config = dict(
    arch='unet',
    model='text-conditioned image flow-matching model',
    dataset='rendered landscapes of hills, water and sky',
    train_examples=145000,
    image_size=32,
    horizontal_flip=True,
    conditioning='text',
    objective='flow_matching',
    cond_dim=192,
    tokenizer='word',
    vocab_size=34,
    text_encoder_width=128,
    text_encoder_layers=6,
    text_encoder_norm='layernorm',
    text_encoder_norm_position='pre',
    text_encoder_activation='geglu',
    text_encoder_head_dim=64,
    text_encoder_fused_qkv=False,
    text_encoder_bias='all',
    text_encoder_qk_norm=False,
    text_encoder_parallel_block=False,
    text_encoder_moe='soft',
    text_encoder_drop_path=0.15,
    text_encoder_num_experts=32,
    text_encoder_moe_every=1,
    text_encoder_expert_mlp_ratio=0.25,
    text_encoder_slots_per_expert=2,
    text_encoder_shared_expert=False,
    text_encoder_positions='rope',
    cond_dropout=0.1,
    logit_normal_time=False,
    norm='groupnorm',
    activation='gelu',
    weight_standardization=False,
    widths=[96, 96, 192],
    blocks_per_level=2,
    scale_shift_norm=True,
    attention=True,
    upsampling='nearest_conv',
    residual_init='scaled_by_depth',
    optimizer='adamw',
    lr=0.0022,
    beta1=0.9,
    beta2=0.95,
    eps=1e-10,
    steps=6900,
    batch_size=128,
    epochs=6.1,
    lr_schedule='wsd',
    decay_fraction=0.4,
    final_lr_fraction=0.1,
    warmup_steps=340,
    weight_decay=0.2,
)
Rows from block 3 of the text encoder of a small text-conditioned image flow-matching model, named by matrix and row number. Rows with one number within an expert belong to one neuron, the router's apart. Each number is 50 + 10 x the weight over its row's rms, rounded and kept within 0 to 99. All counts start at 0.
After each expert's rows are labels from the 100 texts, of 14976, where the router gives the expert most weight on average: "fires on" is the input token at the peak. Only what is clearly more common there than usual is listed. The data: rendered landscapes of hills, water and sky. In brackets: how many of the 100, against the usual share in percent.
# router: slot weights (text_encoder.blocks.3.mlp.router.weight, 64x128), inputs 0-63
# gate: expert gate (text_encoder.blocks.3.mlp.gate, 32x32x128), inputs 0-63
# up: expert up (text_encoder.blocks.3.mlp.up, 32x32x128), inputs 0-63
# down: expert down (text_encoder.blocks.3.mlp.down, 32x128x32, transposed), outputs 0-63

# expert 20
router.40:63 62 43 55 41 75 51 41 33 43 43 54 50 44 74 43 42 43 32 45 57 47 43 55 56 74 61 60 57 38 36 42 48 44 59 45 32 56 47 43 56 42 60 68 43 59 43 40 51 54 59 41 46 51 40 50 43 44 39 41 57 59 52 61
router.41:63 60 41 55 41 75 50 43 33 41 42 55 50 44 72 44 40 41 32 46 58 46 43 55 57 74 60 60 58 38 36 43 47 45 59 46 31 54 48 45 55 43 62 69 41 60 41 41 53 53 57 40 44 52 40 51 40 46 39 40 58 62 51 62
gate.0:41 29 61 41 69 45 44 56 55 65 56 52 52 54 24 63 56 56 64 40 50 46 50 44 56 41 48 34 35 40 56 50 44 65 56 50 60 47 59 44 61 58 52 40 64 56 44 73 52 56 40 43 67 56 42 47 56 59 59 59 45 45 63 41
up.0:69 60 46 47 40 52 65 33 34 54 54 47 47 56 56 33 46 65 39 65 35 66 44 53 49 51 55 65 58 62 52 50 61 34 43 43 41 49 32 48 40 52 57 47 50 45 61 41 67 43 50 55 45 32 60 54 33 30 52 44 53 54 51 54
down.0:53 55 59 39 54 37 52 47 37 51 42 37 55 46 49 45 59 48 54 44 52 47 33 41 66 43 56 73 57 42 45 40 55 46 63 44 57 53 48 33 68 65 63 42 54 45 47 33 63 58 56 38 58 47 38 35 61 39 69 61 68 34 53 40
fires on: "water" (100 vs 4.9)

# expert 8
router.16:49 41 49 53 45 66 51 43 39 40 59 49 71 44 50 47 44 57 38 49 53 45 63 47 45 53 60 44 51 49 59 36 52 47 43 42 36 62 47 55 48 57 46 58 42 53 61 26 47 42 55 59 40 64 50 54 38 40 31 44 66 52 56 51
router.17:48 42 50 52 47 66 51 43 39 41 59 50 72 45 49 47 45 57 40 47 53 43 63 47 45 53 60 44 51 49 59 37 53 46 42 42 39 61 48 55 47 56 46 59 41 54 61 26 47 42 57 58 41 63 48 53 37 40 32 44 66 51 55 51
gate.0:41 49 50 52 62 41 40 49 57 75 57 45 30 66 40 58 59 69 66 35 43 49 40 51 57 41 47 55 46 43 59 44 41 58 59 46 65 44 43 45 62 45 55 38 55 58 35 74 51 53 53 40 77 52 38 39 50 55 65 63 40 48 53 44
up.0:46 57 40 44 57 44 23 44 49 75 44 46 33 75 52 53 56 43 54 36 51 50 53 51 45 55 51 48 57 42 44 65 41 49 54 42 56 42 21 57 50 56 53 55 53 54 36 73 53 52 57 43 64 49 39 33 43 52 60 61 29 58 51 42
down.0:62 47 49 43 65 39 38 62 48 69 49 64 50 52 54 58 56 56 57 59 42 40 54 56 57 42 51 48 60 62 49 62 49 54 40 53 63 57 31 47 53 36 45 46 47 64 50 62 43 44 63 55 56 66 54 39 50 74 80 60 29 46 54 52
fires on: "noon" (100 vs 2.8)

# expert 25
router.50:46 62 41 65 50 72 43 60 56 56 66 49 58 58 58 66 48 52 55 30 53 49 60 59 48 60 45 51 59 42 52 35 51 54 56 52 43 52 40 39 64 71 49 61 31 57 41 52 39 59 59 51 58 52 25 55 31 54 32 47 80 59 48 63
router.51:47 64 41 66 50 75 44 61 54 55 63 50 57 59 60 66 49 53 57 31 49 48 57 56 48 55 45 54 59 44 51 34 48 56 52 51 44 53 41 39 67 73 47 59 33 57 43 53 40 58 60 53 59 52 28 54 33 54 30 47 83 59 46 62
gate.0:35 29 66 44 51 39 49 56 57 43 59 65 47 46 37 54 49 61 64 44 51 49 41 57 52 37 46 33 35 41 62 48 47 54 53 58 57 51 67 41 57 61 49 30 60 59 42 63 54 51 38 40 50 53 49 66 50 51 43 44 53 43 60 54
up.0:36 43 56 44 64 42 42 63 54 51 45 48 53 50 58 61 46 43 53 34 51 35 50 43 66 46 67 37 49 37 46 46 35 67 66 61 57 39 68 41 60 51 53 51 48 64 36 50 47 68 56 37 44 69 35 49 61 65 53 59 49 45 57 44
down.0:38 46 49 64 48 43 50 60 64 45 62 58 56 37 40 35 49 63 57 55 57 52 61 53 50 44 40 41 32 61 70 50 55 45 35 43 54 47 51 70 36 41 29 48 46 60 52 54 40 37 38 70 48 49 57 64 64 56 46 42 49 56 41 53
fires on: "fog" (100 vs 3.3)

# expert 9
router.18:40 56 55 62 55 67 42 61 50 41 27 61 52 29 64 56 40 43 49 36 61 30 51 49 45 47 56 48 47 48 53 53 44 55 56 46 52 60 51 63 57 53 54 52 32 65 57 35 37 56 56 61 48 63 34 68 63 55 47 53 57 39 50 60
router.19:40 52 57 62 55 67 42 62 51 43 32 61 54 30 64 59 39 40 51 33 59 29 53 51 46 45 54 45 43 48 50 52 48 58 59 47 53 63 50 63 58 53 58 49 32 66 59 36 38 57 55 62 46 66 33 66 65 55 48 50 56 34 50 57
gate.0:49 44 52 46 43 35 57 41 53 51 63 42 56 53 34 41 52 64 55 57 48 64 60 56 40 41 35 37 34 66 64 51 60 45 31 32 57 43 43 43 35 57 47 47 58 37 57 64 60 33 37 55 55 34 62 47 56 33 51 50 46 53 43 44
up.0:58 52 36 52 38 54 70 46 63 47 43 50 44 47 43 36 45 32 53 69 45 54 42 54 49 72 53 54 58 56 45 61 58 41 43 53 30 32 58 44 35 53 42 66 48 42 51 38 52 39 32 56 34 50 71 53 35 47 52 42 45 74 45 51
down.0:37 59 50 61 45 41 43 53 35 40 38 53 54 50 56 45 60 39 47 41 56 34 44 50 46 42 54 50 45 38 49 41 34 65 52 55 54 55 57 36 64 58 53 52 53 48 55 32 38 52 61 54 52 76 46 52 60 63 40 63 48 41 66 56
fires on: "green" (80 vs 1.6); "in" (20 vs 3.3)

# expert 5
router.10:55 48 50 68 48 69 39 45 49 58 62 43 76 51 62 57 44 48 44 32 57 49 66 53 37 48 57 51 56 38 47 39 55 48 57 36 44 68 34 50 62 61 55 55 32 55 45 36 40 58 67 49 56 53 31 38 43 40 37 47 72 42 50 62
router.11:55 48 52 66 46 66 39 45 49 59 63 46 74 51 62 60 45 46 46 33 58 49 67 55 35 48 59 50 58 40 46 38 54 48 57 36 44 68 35 50 60 60 56 56 30 54 47 35 40 57 68 49 55 52 33 38 43 39 37 46 69 41 48 63
gate.0:54 30 55 47 54 47 54 42 54 62 59 55 50 54 30 51 49 62 53 52 51 64 71 63 39 44 41 39 42 59 63 61 56 55 41 36 52 55 46 51 40 60 51 41 56 43 60 58 53 43 30 55 57 43 54 51 46 37 50 46 49 46 46 50
up.0:44 40 52 35 49 49 46 43 42 45 67 57 50 47 51 50 46 47 46 64 55 52 48 62 53 54 42 34 48 47 50 67 37 54 55 59 38 52 72 38 35 49 58 51 64 44 48 66 54 56 37 43 33 40 57 63 45 65 51 35 43 58 53 42
down.0:62 47 53 49 42 56 27 42 46 40 43 60 39 20 53 39 23 50 46 47 62 27 34 58 48 55 63 48 42 53 36 38 60 37 53 38 52 51 59 65 48 38 51 57 42 56 60 44 63 54 35 58 54 67 61 74 58 37 35 32 50 41 67 56
fires on: "overcast" (55 vs 2.7); "noon" (45 vs 2.8)

# expert 22
router.44:44 57 62 37 54 69 45 48 36 36 36 55 63 52 72 51 50 50 32 51 61 33 47 49 48 41 62 44 64 38 48 59 38 51 60 52 46 65 50 54 47 42 58 51 54 54 56 43 37 63 59 54 38 63 46 50 52 56 50 37 43 38 53 50
router.45:45 56 62 39 54 73 47 50 35 36 38 56 62 51 73 54 46 48 31 51 59 33 45 49 48 45 60 44 65 37 47 60 39 52 59 52 40 66 52 54 46 46 56 51 52 55 54 43 36 62 56 53 38 65 47 54 48 56 46 37 48 41 51 52
gate.0:45 39 60 35 64 35 57 47 55 45 49 62 55 44 36 42 54 42 76 42 45 45 48 45 67 47 47 39 43 42 65 45 54 49 54 47 59 53 48 60 54 56 51 45 60 64 47 61 55 45 33 45 55 52 45 57 53 49 45 62 46 47 56 48
up.0:60 65 38 65 35 52 44 41 59 68 52 40 34 59 44 57 47 68 39 48 43 59 39 58 37 52 57 75 64 54 35 44 55 51 43 40 49 44 51 35 63 36 46 54 42 48 48 47 50 44 72 52 64 47 51 28 46 39 63 54 55 55 50 50
down.0:33 67 51 38 52 62 38 58 30 49 32 41 33 47 54 60 52 48 38 46 65 47 40 54 44 54 63 57 58 48 62 58 39 61 55 72 34 51 50 32 51 33 51 53 55 41 45 44 39 56 57 48 51 52 51 53 41 56 44 46 41 52 38 38
fires on: "at" (100 vs 8.4)

# expert 30
router.60:48 37 56 53 48 83 38 48 53 43 71 65 37 40 53 53 42 42 59 54 56 64 56 60 47 48 36 43 33 51 51 48 43 51 42 46 45 59 46 51 54 58 52 43 56 58 57 76 45 53 33 51 47 39 46 52 45 60 34 29 64 50 40 57
router.61:51 46 52 51 43 89 39 48 49 39 73 66 44 44 59 60 41 50 59 43 59 53 54 61 48 61 43 46 44 47 44 44 44 49 49 47 33 62 48 49 57 58 58 52 49 58 53 62 51 56 37 43 45 45 37 60 34 58 26 30 73 56 41 63
gate.0:46 44 56 53 57 43 44 31 53 66 45 56 50 58 34 39 57 70 59 43 35 54 38 49 61 36 52 60 52 35 59 43 50 48 58 44 68 48 53 43 56 48 57 43 63 55 45 48 60 55 53 42 64 49 46 43 61 41 65 56 40 40 65 44
up.0:57 48 53 42 46 47 73 36 48 48 49 59 44 50 49 26 64 31 56 53 33 49 30 65 58 58 48 62 58 36 49 45 66 29 60 59 55 65 57 47 42 24 62 60 63 61 47 59 65 54 57 38 39 51 48 43 53 46 54 53 38 44 48 37
down.0:50 47 46 47 66 43 61 23 46 53 39 51 45 44 41 44 59 37 58 47 53 56 38 41 75 47 55 55 40 41 58 44 44 55 58 24 64 39 43 35 62 57 54 61 55 60 62 60 46 52 45 49 60 54 65 35 69 43 55 63 50 49 76 54
fires on: "noon" (100 vs 2.8)

# expert 29
router.58:58 35 50 53 54 64 51 56 42 46 57 48 65 52 45 57 31 50 36 54 46 36 68 36 54 61 64 32 39 53 52 54 52 58 43 45 32 48 51 63 41 70 46 58 40 49 59 28 48 49 43 62 42 62 57 59 32 52 39 49 61 53 46 52
router.59:55 34 53 53 53 63 50 53 40 45 56 47 66 54 46 56 32 50 34 55 47 38 70 37 54 60 64 32 39 53 52 57 49 57 43 45 32 51 51 63 39 69 46 58 43 47 60 29 47 49 43 64 41 62 57 57 35 51 39 48 60 49 48 51
gate.0:43 43 45 54 60 40 48 51 53 59 50 50 32 42 31 47 52 52 63 46 34 52 34 44 60 39 41 55 46 50 60 33 54 56 51 43 67 39 59 31 69 42 45 40 51 55 42 66 58 42 49 43 67 45 47 52 58 47 64 65 52 50 56 35
up.0:53 32 56 51 40 58 35 43 36 47 70 57 56 62 45 60 47 72 48 34 59 55 71 51 43 33 50 33 37 41 52 57 39 44 38 51 50 53 61 58 63 63 45 45 70 49 55 55 43 48 45 45 43 52 40 54 43 46 31 51 52 41 63 58
down.0:49 63 47 47 46 78 56 52 73 45 47 41 56 49 64 56 58 55 51 49 55 39 40 49 34 60 54 60 56 52 46 51 66 54 51 54 47 46 32 56 53 38 56 53 48 58 53 49 46 48 62 53 50 44 32 58 50 54 42 38 54 61 33 57
fires on: "volcanic" (83 vs 1.6); "under" (17 vs 2.7)

# expert 28
router.56:50 48 48 59 46 82 34 59 62 49 74 61 50 47 54 65 37 46 51 59 58 58 65 61 42 52 38 38 42 60 44 54 46 56 40 53 38 53 46 45 57 63 48 44 41 51 51 70 45 51 34 55 43 41 53 61 39 62 35 32 71 56 44 62
router.57:47 51 47 59 44 82 32 58 58 49 75 59 51 50 54 65 41 48 52 56 54 58 64 61 42 54 37 38 41 57 44 55 42 56 42 53 37 53 47 44 60 63 45 46 44 51 50 71 43 52 38 55 44 42 52 59 39 62 32 31 69 56 49 61
gate.0:48 49 43 62 64 50 36 46 41 61 42 43 59 65 35 46 59 63 46 34 45 50 45 39 63 50 62 55 46 41 46 47 43 62 62 48 55 46 39 43 59 41 57 50 63 51 47 60 50 56 58 45 63 56 42 34 61 51 53 72 41 48 68 41
up.0:40 51 52 41 42 46 65 58 57 40 55 46 48 54 59 50 51 51 61 61 54 53 51 63 37 53 25 57 60 46 69 47 48 36 42 56 43 52 50 56 45 59 49 56 44 50 48 43 51 42 51 47 45 43 57 57 37 47 33 34 63 56 36 68
down.0:71 43 35 55 47 66 60 47 66 59 59 59 52 69 56 41 28 72 39 55 37 56 58 38 50 58 64 54 44 66 43 36 56 39 37 40 47 37 47 54 46 43 46 54 52 40 51 32 56 39 45 57 59 54 53 66 38 45 44 33 41 62 39 51
fires on: "under" (100 vs 2.7)

# expert 10
router.20:59 41 48 57 40 58 63 49 54 38 58 46 65 37 48 42 32 47 45 55 48 46 54 40 48 58 54 52 51 58 58 36 59 42 40 43 35 49 50 61 41 55 42 57 37 43 63 32 48 37 47 62 44 55 58 65 36 36 31 50 66 54 41 56
router.21:62 49 48 56 44 63 63 44 42 46 45 46 69 40 50 38 37 51 36 41 52 44 54 37 53 63 62 53 50 43 48 38 61 41 52 39 40 49 45 59 46 49 50 66 38 46 54 27 52 41 59 53 56 59 47 55 47 33 36 55 63 52 46 54
gate.0:44 48 45 53 68 44 43 63 61 67 48 48 43 62 40 69 62 59 71 30 38 39 45 49 58 48 59 53 57 39 53 47 43 63 65 55 55 42 46 47 62 62 58 51 49 65 37 70 55 56 61 40 69 60 30 39 48 59 57 60 49 54 49 50
up.0:50 50 56 40 57 35 48 41 52 63 31 32 34 57 41 59 67 44 63 44 55 56 52 52 47 49 50 55 53 53 48 45 55 51 45 40 62 51 35 46 59 53 41 53 60 47 56 62 36 45 61 57 70 47 54 23 60 40 64 68 43 38 45 40
down.0:45 55 47 52 61 61 39 56 63 62 52 44 41 72 48 62 61 62 58 56 53 64 65 52 50 48 48 37 59 58 61 67 34 57 33 60 49 50 46 52 42 33 36 48 54 44 47 62 37 41 54 61 51 35 61 47 43 64 56 55 39 55 40 47
fires on: "noon" (100 vs 2.8)

# expert 21
router.42:66 46 57 49 53 56 50 38 43 40 45 66 64 36 64 37 49 49 42 57 68 40 64 56 51 51 46 48 45 49 50 60 49 29 58 33 51 65 31 66 39 54 61 49 53 51 62 50 56 55 44 48 34 43 45 67 51 44 48 38 47 47 55 57
router.43:67 50 55 46 55 56 53 38 44 40 42 64 64 37 66 38 49 47 43 59 69 42 62 55 51 53 45 47 45 50 49 62 48 30 56 34 50 65 30 65 37 55 62 50 54 47 61 50 57 53 43 48 34 38 47 66 49 45 50 38 47 49 51 58
gate.0:46 41 51 55 56 45 45 52 53 71 60 40 41 65 22 65 49 66 66 41 31 59 36 44 53 46 52 51 46 49 59 41 52 65 46 50 57 39 61 36 65 59 41 45 53 51 43 55 51 44 47 50 72 52 51 41 48 39 58 61 48 50 52 46
up.0:45 56 56 31 53 56 64 48 57 50 54 43 40 66 45 38 62 41 64 53 26 57 61 48 55 57 41 48 38 34 53 56 42 49 63 48 54 48 49 64 44 62 51 60 74 50 62 65 38 55 48 40 50 52 42 25 58 47 38 52 38 55 62 33
down.0:57 50 68 45 59 41 69 43 39 33 62 62 47 36 55 50 40 61 52 55 38 51 26 43 49 42 41 50 59 53 60 37 56 41 50 57 60 51 57 45 55 55 51 50 62 51 73 73 43 42 53 44 37 59 55 58 43 55 46 42 44 43 39 58
fires on: "mesas" (100 vs 1.6)

# expert 3
router.6:54 45 51 63 55 81 37 51 48 60 67 51 65 52 60 57 47 53 47 30 55 51 66 55 43 45 45 49 54 46 53 39 55 50 51 44 51 64 36 47 59 74 50 50 33 55 49 52 34 57 55 57 54 43 35 53 45 46 38 40 74 46 57 57
router.7:52 45 51 62 56 80 38 50 48 60 68 51 64 52 60 57 47 54 48 29 55 51 65 55 43 46 44 50 55 46 52 39 56 50 51 45 51 65 36 48 59 74 50 50 32 54 49 53 35 57 56 57 54 44 35 53 44 45 38 39 75 46 57 58
gate.0:43 38 50 47 57 39 50 52 59 58 62 43 40 56 31 47 55 63 65 63 47 60 49 47 50 45 38 36 40 60 61 71 44 62 36 58 53 41 61 45 41 54 39 41 65 38 52 68 50 40 27 59 53 41 69 50 49 52 59 49 40 55 49 46
up.0:61 45 46 61 37 64 61 45 41 61 53 57 67 54 51 58 33 61 35 39 48 41 46 50 49 50 56 56 53 40 43 28 51 39 64 38 45 48 48 53 64 46 67 51 37 60 36 32 60 59 64 38 61 58 38 53 39 50 42 46 60 50 45 61
down.0:41 37 48 40 55 81 60 57 54 60 52 39 43 65 37 61 59 41 70 52 34 58 43 56 58 55 49 46 42 46 43 49 52 64 50 63 50 45 56 32 52 53 50 48 57 43 43 56 59 51 48 43 54 54 59 51 50 52 52 53 55 56 55 30
fires on: "fog" (100 vs 3.3)

# expert 19
router.38:61 39 62 48 56 62 40 47 41 50 42 72 54 38 59 46 46 54 50 59 54 36 56 45 59 45 60 43 36 57 59 52 46 41 45 41 58 64 43 64 41 51 54 44 56 55 69 49 42 47 37 67 38 52 49 82 49 47 54 47 47 36 41 53
router.39:62 38 62 48 55 63 42 46 44 51 42 71 52 40 59 46 47 55 50 60 54 33 55 45 56 42 61 46 36 57 56 56 47 38 44 39 55 64 41 62 42 52 53 43 54 53 70 49 42 48 38 67 38 53 52 80 47 47 54 46 47 34 41 53
gate.0:45 46 52 58 54 52 31 51 59 63 60 48 35 53 32 59 46 63 63 42 34 53 36 60 54 37 50 56 43 52 65 33 62 62 48 52 59 47 61 36 72 52 44 39 46 56 38 53 53 44 58 46 77 61 44 42 51 49 54 47 55 47 62 48
up.0:44 50 40 54 44 34 58 56 58 41 63 45 60 50 32 47 60 52 50 48 52 62 35 50 51 50 33 48 61 46 61 38 57 53 37 55 34 49 44 53 48 47 47 57 54 36 46 51 62 31 44 51 62 36 60 51 39 33 33 56 66 66 41 57
down.0:49 52 65 37 47 69 35 61 51 39 53 62 43 24 36 61 37 54 52 60 54 36 29 47 52 37 50 51 41 51 44 44 56 49 53 55 52 49 66 41 62 35 55 27 39 45 53 62 60 52 37 48 47 69 56 70 48 50 56 41 58 39 36 47
fires on: "mesas" (89 vs 1.6); "under" (11 vs 2.7)

# expert 24
router.48:69 50 52 34 59 57 61 36 40 59 50 44 59 60 58 46 61 51 55 50 50 58 64 54 59 58 48 61 59 38 41 60 50 37 68 40 54 60 25 60 35 56 76 54 58 43 48 60 61 62 46 41 51 31 37 44 35 35 56 50 44 53 48 44
router.49:68 52 51 37 58 58 62 36 40 58 48 44 59 61 59 46 60 50 51 50 53 54 62 52 58 56 47 60 62 38 44 57 48 39 69 41 53 61 23 61 36 54 76 52 58 45 48 61 61 61 47 39 49 30 37 45 33 36 57 49 43 52 49 46
gate.0:37 43 69 42 65 41 52 44 50 49 54 61 53 44 29 42 51 58 58 43 53 47 43 54 51 24 45 41 36 48 67 46 52 55 54 43 67 54 58 51 53 52 58 26 66 59 53 66 63 49 38 45 52 52 47 57 59 50 52 52 42 32 60 42
up.0:50 57 35 63 50 47 31 59 65 69 45 38 39 54 54 68 45 59 54 45 39 49 45 46 54 60 64 69 57 57 40 46 56 56 48 49 47 39 57 39 63 47 42 60 29 55 41 31 44 43 65 52 70 58 48 47 43 42 55 58 64 58 45 55
down.0:47 60 49 44 60 61 33 52 27 56 33 44 47 63 58 55 50 63 39 51 50 30 42 49 57 52 75 68 64 34 43 52 34 54 59 60 48 52 47 38 54 35 60 55 43 54 47 37 46 55 63 45 55 55 43 50 42 56 49 45 55 48 54 48
fires on: "under" (100 vs 2.7)

# expert 27
router.54:70 52 53 43 54 66 54 49 59 50 44 63 63 44 68 51 39 37 42 54 62 45 60 60 53 52 60 46 54 52 33 62 59 44 56 46 44 68 31 55 36 56 62 39 37 47 48 47 54 61 41 48 37 37 42 60 38 47 54 33 56 44 40 53
router.55:69 54 53 43 55 67 53 48 57 51 43 62 61 45 69 50 39 37 41 53 62 43 59 59 55 53 61 47 55 51 33 62 57 42 58 44 43 69 30 56 37 54 63 41 37 48 47 45 53 61 41 49 38 38 39 59 37 47 55 36 56 44 41 54
gate.0:41 53 57 62 56 43 43 64 60 39 47 53 53 38 56 61 50 40 67 36 61 38 54 44 37 39 44 40 50 60 66 41 56 50 35 48 60 61 45 63 59 58 35 43 41 64 69 39 36 37 51 66 48 63 47 58 53 45 42 55 64 43 42 63
up.0:48 55 49 62 52 54 47 64 57 36 50 55 61 40 59 56 44 38 56 36 62 37 62 45 36 48 45 41 56 56 58 41 55 49 38 49 47 60 38 66 56 61 37 53 40 62 64 35 37 38 51 62 44 64 40 62 47 44 36 48 67 52 44 66
down.0:55 36 55 53 50 34 58 45 64 57 71 52 47 49 36 47 62 53 66 55 30 69 40 36 60 42 36 47 47 62 69 45 62 47 38 57 66 43 51 55 58 59 45 44 69 49 71 54 50 37 46 54 56 46 54 46 64 62 61 73 45 46 40 47
fires on: "an" (100 vs 2.7)

# expert 2
router.4:63 35 64 48 52 72 42 39 41 49 60 64 43 46 62 47 39 53 57 59 43 50 44 48 54 54 53 47 39 59 47 50 48 33 51 35 56 63 38 53 57 60 60 47 57 58 69 76 55 55 47 49 49 46 49 54 54 40 43 27 53 42 49 50
router.5:63 35 64 46 50 71 42 40 41 46 63 65 43 46 60 47 40 54 56 62 44 52 46 50 54 55 53 47 38 58 44 48 47 31 51 35 55 63 40 51 56 60 60 49 58 56 68 74 55 56 46 50 48 44 50 53 55 42 43 26 52 43 48 49
gate.0:34 52 52 50 68 48 35 57 58 72 50 47 37 61 36 64 58 62 60 54 39 45 40 40 60 35 56 44 46 52 61 57 39 68 49 58 59 40 54 39 61 60 41 36 49 66 48 57 43 47 42 55 65 52 56 48 51 57 65 61 47 45 53 48
up.0:47 60 35 56 51 55 41 53 42 57 53 42 56 52 52 56 55 49 47 35 58 50 33 59 51 56 65 57 59 30 45 42 64 48 75 44 43 46 49 49 63 37 60 67 35 60 30 48 63 69 63 38 58 52 18 39 48 57 45 47 46 59 54 51
down.0:45 59 51 35 47 72 56 52 38 34 52 52 49 56 61 51 48 31 52 54 42 46 38 61 47 45 50 51 61 62 46 52 46 58 42 67 45 51 61 44 58 53 40 44 54 69 65 61 51 40 53 61 38 64 59 61 53 51 30 34 63 54 71 53
fires on: "overcast" (100 vs 2.7)